config = dict(
    dataset='phrases spoken by 400 fixed synthetic voices',
    noise_aug=0.002,
    input='log_mel',
    spec_augment=True,
    encoder_kernel_size=7,
    text_encoder_causal=True,
    text_encoder_width=128,
    text_encoder_activation='silu',
    text_encoder_bias='all',
    text_encoder_inner_norm=False,
    max_grad_norm=5.0,
    batch_size=256,
    final_lr_fraction=0.01,
)
Rows from block 5 of the text encoder, named by matrix and row number. Rows with one number belong to one neuron. Each number is 128 + 32 x the weight over its row's rms, rounded and kept within 0 to 255. All counts start at 0. Numbers have three digits each. After the name is the row's rms in percent of the matrix's.
# fc1: MLP up (text_encoder.blocks.5.mlp.fc1.weight, 512x128), inputs 0-63
# fc2: MLP down (text_encoder.blocks.5.mlp.fc2.weight, 128x512, transposed), outputs 0-63
fc1.365 031:121128129127141118129105112121135108131105094169139104128194132063159104090050129149073099147095092111132104070180139125104127123179117112113126195237141166142147131110125132078092081174157156
fc2.365 037:112117135111128107104115115140149084148163106131104166117240129106153076136131131136099107141146106155156125182150157041104142145130116152074141120167150113124164130096096175103098128127091138
fc1.366 098:128152168097124094092130137131145139194157116094151156150081092109111190135108126066045108144149126160193115072166144096124112086073131130108119145159127122085112174167147140115062138165102125
fc2.366 144:124127079130169160157151129121086182093107139142159038129131136134094140090108117162117148099157141084082145129163076156176122126202107140163161146169105180158088089089149084132140118112126072
fc1.367 031:126121131148145113136087101123150092141083123161115120149156116065183106093087127140075139154083091087165085082168178130115100117149132099121130171202155173177163158126137133099084089141189188
fc2.367 035:128102123117147087110135122138158114140130119137125144075208156117162070131135131146103093119096093159152137155132143121101155165149102144116138125171126103136185138098093162099107108108087176
fc1.368 162:121139161109130165103157152116138150172177116078155168142045115124109185170105106107085166133126142138121156094082110148158087080097093137122088121147112121116081138146134100122115143114139094
fc2.368 192:103121094090188181161138143139092144093140118144162073148136146118098174089087126130104157147167141102068146097186100137175127114163104140131150158175113188134073087079148077110125123135143065
fc1.369 049:129150137157118114132103108127130167188146077148116197125114118086159164123093164113038132145127100128178135063136127119125143108119096112096101163201140118176137149102152143040043130148144131
fc2.369 044:135121131103170179154136132218092168106145115137162095106098155114133159148113130124108118160178143133105145095163074106168140112154104181130137129140118111132091128081104149094110171128099054
fc1.370 125:140138174114139109112148119136136171190156123107150138164067081116109180133111116074071115136162126148178158086144122131144108085070126148158108124151104135064105181171136123121075145147091106
fc2.370 134:132131091130160149127176122111092196103105126112153053135145139163090147103116114165118153105155150066057163118149078165189115136202120130175146133136089160144069099108131087140137119104140078
fc1.371 019:125100134122117125115098124084138096134115094187087202132144153074150118087092122116080103135088100182090127084139141134128076093194174114114125154190150157142142164142100124091097137138150152
fc2.371 020:137130124128137117127106114133139117123137098157120108106213145073185066131104163129107124141112090121176094187163122051097147151117122136094130148194146123191151126104137166068102150134114125
fc1.372 052:120122121164156097139113145128154134148115119137135123087109195072182167111078142117066119159063096138061145069141118157091117104163081114126158184193133155164191149111131099075103116164164174
fc2.372 042:137103166103137153135138133136126122122182105146126096124078087133091212150125125090089136135190163166130122094109089103170122097132125194135123109134168127099079116128133117130115212120108057
fc1.373 172:130153162098118119102155127140121161189162138086166151151065096115103197158107110068067119134154146163168135084155105130141099082080126153124097130148112125087094180169146132125071147156093101
fc2.373 218:119126100114177171170147130122079151081111145157163058151131123129091137072102121154131146116173147094071131123161084160174114113196112140152157151165105188158088072084165085127144120121136066
fc1.374 058:132124145136097096123121144101173125219125105157153135111110098078163182131086176124055153160118089117131107064122140136154109119155101082092144151186183143118150158120150139079076120158144147
fc2.374 058:131194160160190174133121082172098186134153122124146134127072136126139190168123118108073129139196148102131103057139092106139137090121130158094105124132108081115092158153151148106098159107081070
fc1.375 198:130138149097126153118157132127127177172178097071123185140057132140118175180123113114108184158130151142116144108088126119142113055095104112104090118131115109104096161160132107130091156112130092
fc2.375 226:096124086088173178154145155149092147071128111136174065129136146120109181102080119138115160149148136096071178073167101136171130113168103129124166165144121179155074096082128086110127119133138074
fc1.376 191:091078147093102130098132164105178131162166085091119194111086143111133162156114106098079170165096133145108208098084159112126112105146106121118086129151109143101115152152112144110107111127176185
fc2.376 226:086147118085169157164117120145133153097099127146141083127140144080120140084061118142070146170130111094137163061226113143138135116184086099134160188195135165106114120108129097094096109157143107
fc1.377 108:153146081155130122103134144080112105069078170130124093130204152161124053122174115178197099097128138086113113192154158115091163178179188103133180090072122117140132115143089139177179106105132174
fc2.377 110:155129125126149136143128128128130122152115115130124129115071113183128192137143141112062144127087128103131136003050140139132118115090124130150105131091110136101104148156155113103126135111137124
fc1.378 081:144167151143110132151119095123073175191169109148126172154091092108129166143100156116085133135166116147190143086124097122134130102071095128091108154169134106163103154113165129069055155156103088
fc2.378 127:096107080087184178149145145169071141085119136128169064133133138126113155114091122138136152157165151106066135088159088153175141100171102133143155160137126168159085100056147104122132131124145063
fc1.379 109:133116136140107091112116173110125131166095180129143146141160117046127128121059098139077154144117122135126142073119137145149103102220103065161107173195125156106189135153120120079104086151193162
fc2.379 129:167122135161091135198078125132150164134112124150139141115053147137157172091117138112113099129064106190046142104157092207107069101143149150166151137138103206117155125135116080100126095137121162
fc1.380 040:111117115127167106139118159157145079126107131148147110081137168062159132097073140157088099140112100079064130079120148118124135115144096109110172191202165170144187132102120126076114107183131158
fc2.380 027:107134148105144119114125139160136128139147114126134140075186116094156115104103129094067116150164099162163166094120106082120133084121111166088135134174148111160165134099100152071116183138086113
fc1.381 018:123107130114161128090105126162136065120099106150142063157161111080122120084093152124080125134074031091134109103174172143125111119164143103117148165192168146150169119106127131111116076153183150
fc2.381 038:114114132124108087117117137134140091132132130141124165115235130088161057113118132136127122134137083138155135181163155089100141144140120117082141136183149131161169118090088153094102135152112145
fc1.382 075:056126158131167179148093087164126118102121150137165111139145140111118130118111097101130138137113119076093192121153119158152056152173037140113144137144153129184150084089132122119144105159134103
fc2.382 097:130149090155154136181108072218094148095038160163126157167102087160141150110113093126145138102158127087158182061112165157088170147127131101163125161067101129106117143141097104135157089139142125
fc1.383 132:149143091157130127109138138092118107068067182145134081124204151150125047116163114180180094083120128084113127177152143120111153188182177102139174099088114126144139112133084138167182095105132161
fc2.383 107:164128125130151132140132124124133119149114118132125124119072111203120183133154141115071142114085132105133134017045136147134116115090126137163101125085101139101102145157157112110132136106139127
fc1.384 146:137145178084143129074171159153118160175178130082189136162078085144090180170132135098116166150183163130179121116125090147182127088073132168130111097121162119099091151155153135140070169148103075
fc2.384 176:134133113102127180149197131092090161096107111124137061140138128182078151091127119164112184124143140110076181104136094157209098136177125130167149128117080184147042105102127069141161107090137082
fc1.385 119:148139104152139132104137144090123094070094156138128087142197133171108057120185112170210102105137139092117095205149157117116160177161193125142164078061126116130121102134105151185181109112136170
fc2.385 120:163128123125149137136136125125131127153116116125126130120070114204121183138156140115067148117094137101129137015048133146139117117098126136163099122090101137099096150160150116112127139099140123
fc1.386 178:063055115090091118108124175125186092138138101085116164088097153103138169130106095100067156153092127130118189086084153119151101110136093110102093134159134165092133137134111109118134100114158165
fc2.386 178:095138070097147155163101133154105169107099126129146115105140169088154147093067139140069139177130109117089133076210125111125158126172096083101172181185135178131130136095132097077078096143130124
fc1.387 184:104140165088124147099157142143145161181176092075144169141052127122113201184113101102081178159132140142132163094121126110148106082097088131109089124144119117104096155150131122123089144118133099
fc2.387 211:100121089093171179155143145135086147073126116147167061143140149122104151084091125144120155143164142093071156101180100140169130117182107126131165156158116190146084090078138085113128120131140074
fc1.388 066:096163151115110124110092185137141071159153098103145147133122076052132143141068111131118123178167128120154078106125136125143095086096079112093154159173194134097117125087175150104080156193144160
fc2.388 055:122140139103157153096159189120092128120178081092152161158123105164119090114149096126099147163189124164079178177121128113156094029121132126139140117142108144113099136122079117140116180124131104
fc1.389 097:148133080157134130098137141092107110075075196138134093137192147162125064116179107170187094095118132096099123188153143130093153175182198116147161092077108124154135120144082136180181097100133164
fc2.389 093:163130120128155133142130125121130110144106120134126121118075110200125179131152143114069139116087131100130133007051139148130118119098126131158108128088108145100109142154158116109132128110143132
fc1.390 168:148128116148135136112144125106121108067102142150121080144180120181094064114188116160221108094140137105125103209144144119140159178158180135152153077053121118126123097124111148188190116098126148
fc2.390 123:163128125126146138135140122123129123147120117124127122121076115220117179136160138118073151109103143105128135017044129154146118113099127138169102120079095137104090147157147114115132147098138120
fc1.391 035:133098108130090106144094144095130111174116074129092205125148090091145136103098148122062133161116113123194106088125162119091114096133126087112079156182144141137157164123121148071052114168178173
fc2.391 032:141130103091209148099161126146078134115140172079154115154167111210113082125174123115136122125216148116101137151138134153164135129158123156171151094153115156155122116098113113145129137141123102
fc1.392 186:116137166102128153110155143137146160179179100084147178139045121128111184170108098102086176146126137145120156093089115128159096066094094132119073123147114116101086148158130115117100151113141093
fc2.392 204:105119092096181177156147144140090149086128124142161065136136146117099172091081124141114156143164142094064157094183090147176129119183110137136160161159112188147078096084138081115130121128141073
fc1.393 029:099112146104132122158095135154165104137110104156148129134103129078161140121079093091059132191084102143118194061128151129118111062172086104128122173193132179100144134118086128081079122164175141
fc2.393 026:132054076163074130137133136093137175156130151095127182084102136137152150141149129126071122104062124214130121110111093128117099106117118103112133121152137143089137175141115130126110166129083137
fc1.394 153:148129112151136135108141130097121100071104146147121084145184124179101060115187113160217104096141138105118104209147152117130160177158187133147156078056123116124122098126105152188188115096130159
fc2.394 122:162128125125146137136139123124129125150119117123127125122073114216119180137159138117071151112100142104127138016043130152145117114100127138169100120085098137101091148158148115115130144097139120
fc1.395 179:148126116149134136111143120109118111065106143149119079143175119181096062114187113159219107090139138107124106209144139121136159175155182139154150081056121116129121094122112146189191119089122144
fc2.395 122:161129124125145139136139120123129120148117117124127122121075114220117178136160138117073153109103143106129135016045129154145117113099127137167103122077096140104092147156148113116134147100138122
fc1.396 053:178151152123127149120142181111144115118115176104199082128158091129127095137139104121118103146123107082119135140178160119170088169166139111137112101117114151128115123201110148151155071103151183
fc2.396 071:095111123167137138186123101157146185148128122141113158070065124144111190159126120134103114106077116148119144074096068147117111083110086162127090140132100079069104101109142098104139153127073076
fc1.397 042:115067122131143106132094115104132092125085120145112147138138156078140133088100158130076118134090098090096086088144188148106107144158105093113121147184143167087189111132154097100122015140156167
fc2.397 045:155155111143146109175116095125126109122092142169129123107183105104138058070125122156128076101077098133133116189172127161106121155132135130161142131169116163159158108130131126129122067127125142
fc1.398 029:121148129182107114119099161139137111146091153138115161150162087077173114103085094138093144136129093145166151085134146116122110111129129099093119147202148132220170149077109125099096095126148143
fc2.398 030:098125145107101126128093136155125126130161137148128159092186188106169129167117150109101121152101133176139107130162057106101136135130120144055127148166181122148164135113118160062110196130104111
fc1.399 068:074097109114182134121085110131097088125103137164157158163142118067124135093090101097099130142124109092112179099119168160094108134190049103121157154176159166090144106096119103104121106192161161
fc2.399 074:127131086163172152145113064169078146112071188157103180170085087110175170114107085105146136128151141114135158065125169159096144113125148121152123136087095146128123163176083097160151108132120127
fc1.400 028:133061122078125070120131163165144100138164131097154106071135157108182136148085154106083091165108105121155185081084130123134166118117117130126143164186150144120142167118095158101065094161081161
fc2.400 029:113134077176165136156122152136155153102119133133161182043156155115194129114113144122084135110052080143132103033115123127085118042108133126115143137149131133141156142137117140097123182156095120
fc1.401 089:099094170084149148094134195164175075157182045106140152098100177133158171184131146141117149212108109117072183125100161121148124126107118157097114121122160151137142150120124160117094138124158156
fc2.401 096:127148133085068143146138181124112198152097096152135140107130112137118165145104119156068162144086120129132168079125115097152110154164105093126114152154093155109085156152090134080082070126134095
fc1.402 085:104087123113113141104153147149163136153161076082123197079090191110184169166096125112075161150083124145059212078083122128125118094143105129108091137178130136108145158124094121096105151102140111
fc2.402 047:141155075126143167148139171120104176108104152148171122148142114136099141080109119141092140143143133114086160097169102156150123106165124085152147156144049165172079147133107110094117111125135111
fc1.403 196:113117147115118141066148138125201135145161092075123164108103135100147171142101131102076158143098151124122138092087132126182102117138104144135055127156118109071096136156125158099122137117176184
fc2.403 215:112130096099184154166124116142124159101097125138143070129122169087127165108076149157078131135117097084082137090165125116132142171229093130143176156185159180124138111107138088120111069143123097
fc1.404 024:127101119131142115113104211142144082130119139143158121122129154079145135096090156104063107145076058119084026088135158142099106113132114112120156174178163150186172129128141098105131093162161173
fc2.404 037:127120108097148123117119116132106119126146126109131136139208138111132072110122141128111117138183131139120125219199095146140127118142123144135136137223147153148151109097115111118102138137119095
fc1.405 034:080066127094114082100123163133158084162117120131124106099116184072165147113086146112101115146117101142139186097118143109110139119129094118076166158167191170089152142096104119110096132165128096
fc2.405 028:120111130129094111135101194128131134160143172101147208110083152076148167149107125108073111151117113198111084055143128119086114111123137123067112151167141163064134183155129145101103095159115175
fc1.406 032:047120128138147110142114162155179120122130100138128107081106190079164162127079113109056126141084103122103190057118144096123131117135041115053136179193143152160143140102117118092138086169131145
fc2.406 032:151146113192150138117133118104127157140170165093145203117151121119136100141160109116110124102104146176130137187106059128102096074108132181113125117155093109145129150165085152139119186135064134
fc1.407 179:074067135090112144098139161122185096143143100110122129101094134095129186148096110110050152146107135095123146075059132133180093122133097140107091138166136172105123136139124114105125106129154133
fc2.407 160:106128081088194164139121143161110135084104117106151103130179174114146100121092134156091131157126100103086120096161167078125161152178086081104158163179133165111132102098135113091107068130145119
fc1.408 053:118101058142124134173085056109116135112075123147063136096165177082184122080083149138095145139072126126045106094128135152086108121196096086145110194189114150137184126125154100091129100134170162
fc2.408 042:110132103156105121148097028132163193126095123128080181118151137137162080085146116138111135099071111148130189157150179130093123139145133100156131125140122112112171139136045140122121120115116148
fc1.409 023:104151103118196112122101165148121090144132137134184146125155155064145149125070146096090119146120093117109091094110121126088122099112076171118132181187144159114174145134164140082103142152152135
fc2.409 018:072134145127145139107106085198148131134116145143110162119187133074164107172143107095106114144127140138198144164170158065093160154183121137060100112163151103149184136127085199132095080108134112
fc1.410 141:124137160111161176094168167117148152167165111077160168141058124115103168180112106114079166130113132117109162099090127141157081087112106131138092113149098131133085144152122105133117127100151098
fc2.410 150:105128082089177166159136132137090175093129110147160066140130146121098179089089123131088148146169149104070159084200097136173128110171111138135157161172107182127080106098135086110115121131135068
fc1.411 050:140143132140127123132134094133113127120102143161130111161154059101092134083107122124120160121124129125167161112139107154204082113141122116156132151153127115255121117093138093118136171123170101
fc2.411 054:197157145150167122140152072158117177112112086147114096139051109158090189118126142124100127101161148117160126069104143144103177097115137134206154141099052118140125160146154113116130163141124104
fc1.412 166:146129114150136137108142128105117101068106143150120084138180124182100056116190113159216105098142139106123110211144146117133160173155183136147155079057123115131122094123107153189186118097125151
fc2.412 124:161128123126145138137138122121130126150117118124127125122073114216118180136159137118071153111098142103128138017046130153145116115101126136168100122084097140102091147158148114114131143099141122
fc1.413 043:104101158116131117033142177102178075174140126106143171171103119075117167125089100092058128140116116129097171079113166139181063095118130133104113130191146148133108141154110102124117123134159139
fc2.413 041:138129091089232142145129143151103131121114136156146096136207131149114103116109143132091121115176127099102091131157099127137138148171111157159135136203098181123111110115158126112104087126124088
fc1.414 111:160132137126073104130153131042181144111074144119152077153163107153101090129158113156146163089086121080135138153156151156156095182176153055173130082098106135109109103158104134158161102091192194
fc2.414 131:136157148151130132151124139168133135151155110145119184096079120130133191147107128104091096132132121150125134047076107098105124067088143174107083139118111084104106159147117131087114151119077073
fc1.415 032:126133121157166126130084128140128116141087164130105149142146118053150122059061115120043094136099108141087089067154155139104095118159143118133123181233126158102179154145112095076097121153147140
fc2.415 039:136127082131160124137084118125116128134119092130112177121195148094165073112146138132080106154124091146147089202147167061092131144135123117092128138167151157130183143128121140064105091136107144
fc1.416 023:142123111151148099131095121092139132143095117169123153147163106067132110083108147143071128128101095099153062090137149129107127151202140103133112148221115152130175133126129144085078073151155175
fc2.416 025:125107126136123119125109123148124110134111130155131140101231134100183038126123135136113114137107082143157129159147141058091129171129118117075130135179149134169172126112118154076116100132115139
fc1.417 154:131151163099119102108143124141126169195165142096167158152068097115117191147106119067061114141148124169172136080150114117130101078077125136113106134154112124098103183174140128117071144167093104
fc2.417 192:125120090125174168164154125117084163093105140150159046134130128131090144078101122161123153109157142086073141124163078164179115122194110144159156150163099186154081082092163080131146111111134066
fc1.418 049:143145121118106081110130156096132150197119110118135152094118172066200160151074180144074149164122099142084120077160128143106125111113117092098144168190163147109185180153125117065069103152154139
fc2.418 041:126126195138133167145139121187118146135118129141134100120118135169103161188158110128085118116151168122140150068074109083143140160141144139109083111114101086137084160162103180110098132090097079
fc1.419 053:101115141107119103141091129128127100138122112149130122111130095063160136082059119131089095157083088142095182082144145150133076137148092119127173180198153165136169131093119121087117115174142183
fc2.419 048:120142135104185150076164153121125085127186071089145162150129138179126080138173092122110139155156108151071184187133165087148105049111148140137138092120105146113113128126040130162126139113127128
fc1.420 031:113136108148147137104121135109121096111093207159131120121169163073154094095081114151066097139069110108082157073164158145074090132180147106115125172224120173178133152143101111102133080144190168
fc2.420 036:131146124124152128107124113126125081114149114134129143124255131140125062130148145134152137110181128131141120181110138077119140158138116147101120110134131126168143098080120157126127116120093118
fc1.421 103:125096107107176120088121141135179112153133134106139169124100132078114177125095138078020139134118133105143114061127162105137112097126140131109095146175130155099127180186128119111094104158144149
fc2.421 120:121150099095176170123169139117082158099135132110156075162116136155080144109128126140133148115212181093051143132145089168195122103161126136157146127142096147140077099107142077147134152119137071
fc1.422 031:121134088135176111142095123120123088131082131162109126136153150067181114088069135162074125166110101097104087074162178148096111107163121088113147189212170166151171154119136108085092076153183198
fc2.422 035:149142097126163110125125119134139124138114101159121132105205124114163059108130129128093109129116088144169125158136160094091156154130107113122135142166133131145180150100120151111103095107089152
fc1.423 028:136098113127105098135089134076139091135091091173090168135184113075138103073099146158087133133103110097170091094131145132121132122172121091142117159198138153155162126095106121067068108148187164
fc2.423 033:114117157109126115117135131158120078127115136134145125114202117136133047120148110148120115128147090119163147177136193063117143195164119137100146111157145111156167110091091188104121082156140147
fc1.424 020:153095099079120121107121133124128113144140031140108169127109166111185154144119156130035117178118132127066201081129145147128155108141157118139149124169155154144158188147093115094027163126165167
fc2.424 022:122082150151119115162165140141083144112135171149156152078185136152143072108146158143121103086101092186167113132081089118097113132155108117142140113155074136176143113088110142092128156165093112
fc1.425 044:122120079139155123105108128089108096107072134139104116100178143052150092084077143161081113138081108080085086084154154158127100139213128098133135167218143167124159126132126119101131098160165176
fc2.425 042:122121105102167117122113106127117096126112099164116120119216140113143042101134153138103117119143098113146098197161148092115137172145103122117133124183149156175178103084132150113107096135126121
fc1.426 016:130109152122147096104117142142155084151076149132146138127155121056147124097089154119067093138095102104143085078141154126113103100145135118143151166219136163139197139129125112081086112125138159
fc2.426 025:117120113115132112120107129142131113127136112130121148108227165087182061125108138131106117150150098145138106186184124078107145155139128123089137134175156129164177142112097158061114118138120129
fc1.427 073:144168147181161121154099113136113136166125121136158158168123084084123155106089137102041110127133095139182095053141124135160098084115099129121114170227124114146138130111188129069079136124117101
fc2.427 087:123122081118173153126141150145112187105162124092165093124109166106142210119091135097101134167163139138053146080199084152157127087144130169137165144144109160134080136111101075111126176140101094
fc1.428 038:136132083142168118109101111095133131124076137127098113125174142060175105085080134159068121137090122104110054083143151146117116117175138113150143177215129164121174139144127110099109101133164178
fc2.428 042:151124082100146117122115122120118106124110089165115148131213142104168057101130150141120112134150089131133111195173156083111154194156128109129139132165144154160168135108112133098113081129123127
fc1.429 104:067085147075113136113150132103155157146160065102074159111083178141148143160137105171132174161070099137058206129123175095130096088119106073118131120130120146155143119117099081135132125075183127
fc2.429 131:095138116071130162155122172175127180126113092140149111103135152105152195145078098143073160171091103110113202074185131081146125167148090130102139165159124172112083145126090119082089073136139098
fc1.430 065:114086115108091097093121133070138094152097104141098097098147130106123143090122199137122117140130133165141028120148116144146123140134135112108120128140185156100156128101214133122113114146133130
fc2.430 080:181108115152167132140158136127135131103130142109137089112095123182115109128146127128183100051104139107095102099031125179138128137171155174198121098038117155043100110154132122171184081106132162
fc1.431 063:127131116137129123114134096126101126118101170135130108139147064101106134071114118102114172122140143124169163113163105148194094098146136114145157141151131120255130134101127086126133193143135089
fc2.431 069:157169151151155136150128057165135179103108081169098125150066090151097215112126139129110149096164130101161150085110168119111156119147131139174147133098088093162123135129146147122138136149141114
fc1.432 176:142163183092118124107152147127108147193169147085172155190087076149082162147138139098121157138196146158203088123146100145152111095062140146112113108121146102119099166144172129130061163156100089
fc2.432 174:132105105111142185149177116130090142070087127135144062134126130166104143091133115168136175120132149077071184099118096167187113136196132141173153117104091173165060101074124092143157113088144074
fc1.433 032:120088099091099123104119196098142107130143085095109200134144224106134121120115183137084147144122100107137116108076176106109179127160145104101141132163163137132154173145102165089044116170164171
fc2.433 027:145094148160189106158156132146122065106117136132174113080154171153189084098118126138127089098117094142111108104090133136085121184102124192159183120168098135128170092109102155101155170171084125
fc1.434 084:145173097133150090110154143085150117129079166112146085104154122143119113127144117159124113113124139074134146143152176113127142154140153104146110110100098147087126137217100125154145068103136190
fc2.434 108:085125166139127166156117112177140178145165100140117151102052130117122204175115110115078123134101112149134156089098091100129107104130092174108114128150126079085097122123126117099114159141097068
fc1.435 109:092068113124166128151095114146187093115081126166120097112107117087120172092094125116042125104091109058139104074098133140163101145155096124139085168163102187110147116142149107098144078141152129
fc2.435 096:089138094103188146131113163177107147110138110080143129113147197085169129160097146144077108177121102126108122085139189043105143126124086086067145156182153134109146113107135116089112084145113135
fc1.436 077:130150136187122115107132160092125136185141109104143205129130128079166151134086110124061123172113106146145140079115145147107102081150102100104098161192120122138165156140121120076067115139179180
fc2.436 079:082136100128145174162122138165109217128141144093171121090076159108127183138088122121076133153177149148070155068179055159160126087155106119139145156181124128109112134104110119087095151144105098
fc1.437 083:057143188107115114089151198137185085117162091074177122110137161142138127177133084142133144139131108088111203137131193085138114136139096091068133097111163120157135117116085177145146096132146174
fc2.437 090:156147103186111143172106140180147162144130150131148187086097136096180138134090110125088073147077100177114153076155091116092116122125121141085127166149107141107103162145081112068092144128075117
fc1.438 125:135170112168128097097160121061179123144084139104125107126134129136127118132146096153127155117090127087143148139165159132129094150126152084156118100112109143092123131208105108145136105105162195
fc2.438 147:100148192124150165155127138183131183131188090138127130112073128109118201164098108108076127136134114141122144089118106081145120092142086186100136129156136076087102122112124119101115152148098060
fc1.439 028:146095121120129129186103125087117119154112121158123150104122114069180141102085178118089132162089088152035059072127111165117069118168114108127146166208138160116178145113158118065094142182143151
fc2.439 031:143139118162081118149115120146088176145117170141106219082137102149142127158147139143116099102102161173116134130087074107113125116120140151089079119124101097134111158140099162109101134085089102
fc1.440 082:133121122186111108104135163098135120176149114114126222111116143093166147141102121128074107166082096159110169096121150152111102093130130112114115145169121140182142173133073096081074133147180185
fc2.440 082:069111127063167155158123172170110142116122140143156078102120131127108161124084120133085139153161142124070157061180075153169128102156099111151137166173139144123112106092135105096107100133146095
fc1.441 063:111167176177117116129113153113139135184163084142140191120087134086154176157085130102067120169127101155148143072134122122119110087119075118089121162177148113143144160119137137077051136160137134
fc2.441 068:095135075089185163111161146172108180106139136074163104090098165130112182183104129119102138142174197105062167096144063143159139104137116151151138133137124136121084121107092096135116147128109079
fc1.442 026:123135113193142127199088073123152144136124038154079124098116121102153137106105135148108137129102116101206090101113144113137140163133095125125117142177141124111158115103169143086137138129118142
fc2.442 025:069102119160119120115136066128134115120154127125120131102114149114126071104136107125174106085131131153140123203146112107105130075139130147096138126139142112094159106109098143174133136152088144
fc1.443 037:127127088139140118124098133101138109120084125149110125116180147043163097090082142171064094129085111103099077076144150130120115148200134106137157167231134155171160134124127128077117098148157182
fc2.443 040:126123094090131123121114115120109108124124098159115153121227126112154045099141150133115109137171103138141106185139153081113141154152125105109124126162154146156161124089108149107115094132120132
fc1.444 105:090096164103124143071153171129202115170159074093140184118084161093134172174102108111060165161095113120100164085109166104156092105127113121104083129167144142120129149145113137118111120091161140
fc2.444 082:118141077082196164143138129139081155111113134149143091165168128106093127097107122126062139144184167096083152119190090139168135124163123155128133147210096179137074113124115087109094127123125047
fc1.445 044:115158087154136102138110167090119090143125127172161118094182143078155120119082156134110151147105099132111072099063094097101093134145106094080105185175127186150146129111160158093113174140175132
fc2.445 043:140110160079156128127138085149139132153144088124103101104096152108144192153134128107058111148123164153115128034165117182143158066104128165189136124145132087078151163164130124094108189130121132
fc1.446 030:120115162117145130105102110151168130153109078139109144128127114081178142131082116114053116148077106135135167066132175115136107091184118135140104156195151151121181157134094152093093089110174134
fc2.446 022:073110135127131124116088117158130105121094110159105142129169166123141135173173172138097168125139129116151116105086174050075169177124116100036142106125178136131164142117129148091096116149129097
fc1.447 185:129145173097122136089166140150129166190176129077171161147060099122110194167109117072077147141151148157163138091130098134149100072081121160126087120144130119102095179152147143128070168145105089
fc2.447 191:125105094106171166159160129115079154083118145147158060152122118132084150074103120145122156119172154106069137118159071163184107105188118154154149147167099187146074082095158083134146122114132058
fc1.448 189:060053127085083118103133165162182107139140107087113140091094152106149177152104085091057147153095136121106167081073142121160094110133089127121098141158135171086144148137106110112126100116157151
fc2.448 182:098159082083183156138116143173101139090112116106155105117174174104154116129079138154082129172140114097088126079174151088124171138164084073102164172185150149127135108089135105076090094138134115
fc1.449 029:132098118125092120120102132066122082152110104138085188170177099079129115105099140158078156147116125103143117097116141147140076110153131097117072142197140145155144143128093125071048114158199157
fc2.449 026:127118104094180131115142125149101107123106161116149115130209106175114043114163130128119121111174108109158144155124186080123138174162111142122138107145111150146161109104100172127120063136131126
fc1.450 021:138112151114120145190088125109099100154120135168137133125136093079174137098088150110078139163116089157100044076127113160138061129164100109117119161202137165107182153096181146075093134174138149
fc2.450 020:145107126165090115147132107122103210154126142131112167069131080165109142157154154150131101096066165164112129135125009153134115114115127169137082111124124076120105123129125156132112158087094095
fc1.451 067:145122122135149110133123077116151136137071183159163127140125076109118128048120131123096098116105098094131115107113128151155087141182136121133085154147088164174149147177144129117118088116134115
fc2.451 064:068115115158149151135124101204119154118112144164101158121101114092149224169117104107108109154126156132183122076140118130100161079118124178113107116108080090136116145155128163129122180140118114
fc1.452 116:152156103171149140092140146092114094062099154137125103141194134171106053122179110165209098095146138093115095201148154113125162165159196131131153079065122104134121106132099155185187118106128167
fc2.452 109:159130120123147134138135123125132126149114115126126123119071114204124183137152141118058146122090135100132138010050137141136119119100123127158106128094104142100100148155152117108124134103140127
fc1.453 159:146131115152136136105142129103121101069106142148121085140183124179100057115189114160217105097142138105121105209145148117134161174157187136146154076057123115128124096124106153188187118100127154
fc2.453 113:162128123126145137135138122121130126147117117125127125122071113216117179137159138119070147111099142104128137018044129153144117115102127136170102122087096139101091147156148115116130142099140122
fc1.454 031:169114092088126120142096096160084125150113132170120169116136114073174134093079160105081099146103114156097109078147096147126094109149172154154122182200133152169170180149122112075077165126154098
fc2.454 012:142131187092116130111140081145108173127148075111113117112177119167133150187155133135078127151113195110129124099069117103155158119161138152171095115134119107096126164133130185078093146109133112
fc1.455 033:136130133137142096140103143120154089149102140161147120125164122051167127105071143142072114144092105120137091063140134134115108134155118109122157200236139147188174133106136120064092124138137144
fc2.455 033:128117089135105119135092140114139149143135121115134163101184171072172086103119155121050116150097090177129123155163115091096126156131118117091137151205165146132169155121110150061102140151096152
fc1.456 030:133110166112122108150087117109098099160080119162125126144162108073190155107088172119079136163121104103166126081166126127136131105174093085116133162186180152172203149110134135079080112156135103
fc2.456 020:115152111132145114141135130180081154145100147142146144097137096194099145173164138133083130105136162125156133034061047119144131164107118141141112119135121127122109131127148143111088149118132073
fc1.457 028:157122125136121130179076091099138142213115105170091115105113113071181174110081175133051168146091091141108094062137107148137117128158094113134150175214167138147187161112163144051063132138131142
fc2.457 028:159162149174108149128141074130099207151144139114119180126075116176106136163188124132112129092118163159117121132086062122145111134120137150113095093096097088118065142149138152143110172105103075
fc1.458 120:113142200115125146100163167139185158185177078099162163141053127116106190178108102100076155145121113133132175091126135108167080099092099133129095125149117127110098141138125139118108135114147106
fc2.458 134:116124075099190162141154123139091202108120121128150072140142140131096169104092114137091154132160152086078156098190082146178125121190115150149143146181096183123074110106122088125115108110131060
fc1.459 123:139105109131139111088138152090176122163159097080138223107121140104139149138115127090069100154112129139158120099104166107121115087126157134102086132158114147108122195185110129111079126136135171
fc2.459 153:103157113094189180164144143152082151096123146151164078132102126119093172099093128140100141131175154094062152093164066170177124114182098148149156156174100163138076100088147092115115129131124064
fc1.460 176:145124112148132133113143125107120111067104150147122079146177120180096060115190113161220108091136137108122106211144142120135156177158182134151153079055122118125121094123110145192192116093127148
fc2.460 108:163130124125145137135138122123127120144120119124127125122075113218119178137157137117073146109104143107126135014041129155143119112102128140168106122080097138102094147155147115116133145101136121
fc1.461 105:143141089150137122109132147080120091075084161129123101135196144168123051125182107170197099098127135095116108194158175111084159170172182104132171085069127119113135107139094145181178105096142195
fc2.461 103:151127127125148134141130133131128126152120115130126130115068111175126193138141137112063141128087130100131137003049135138135118110090125135150104129100113130099101148154152114105125136113139118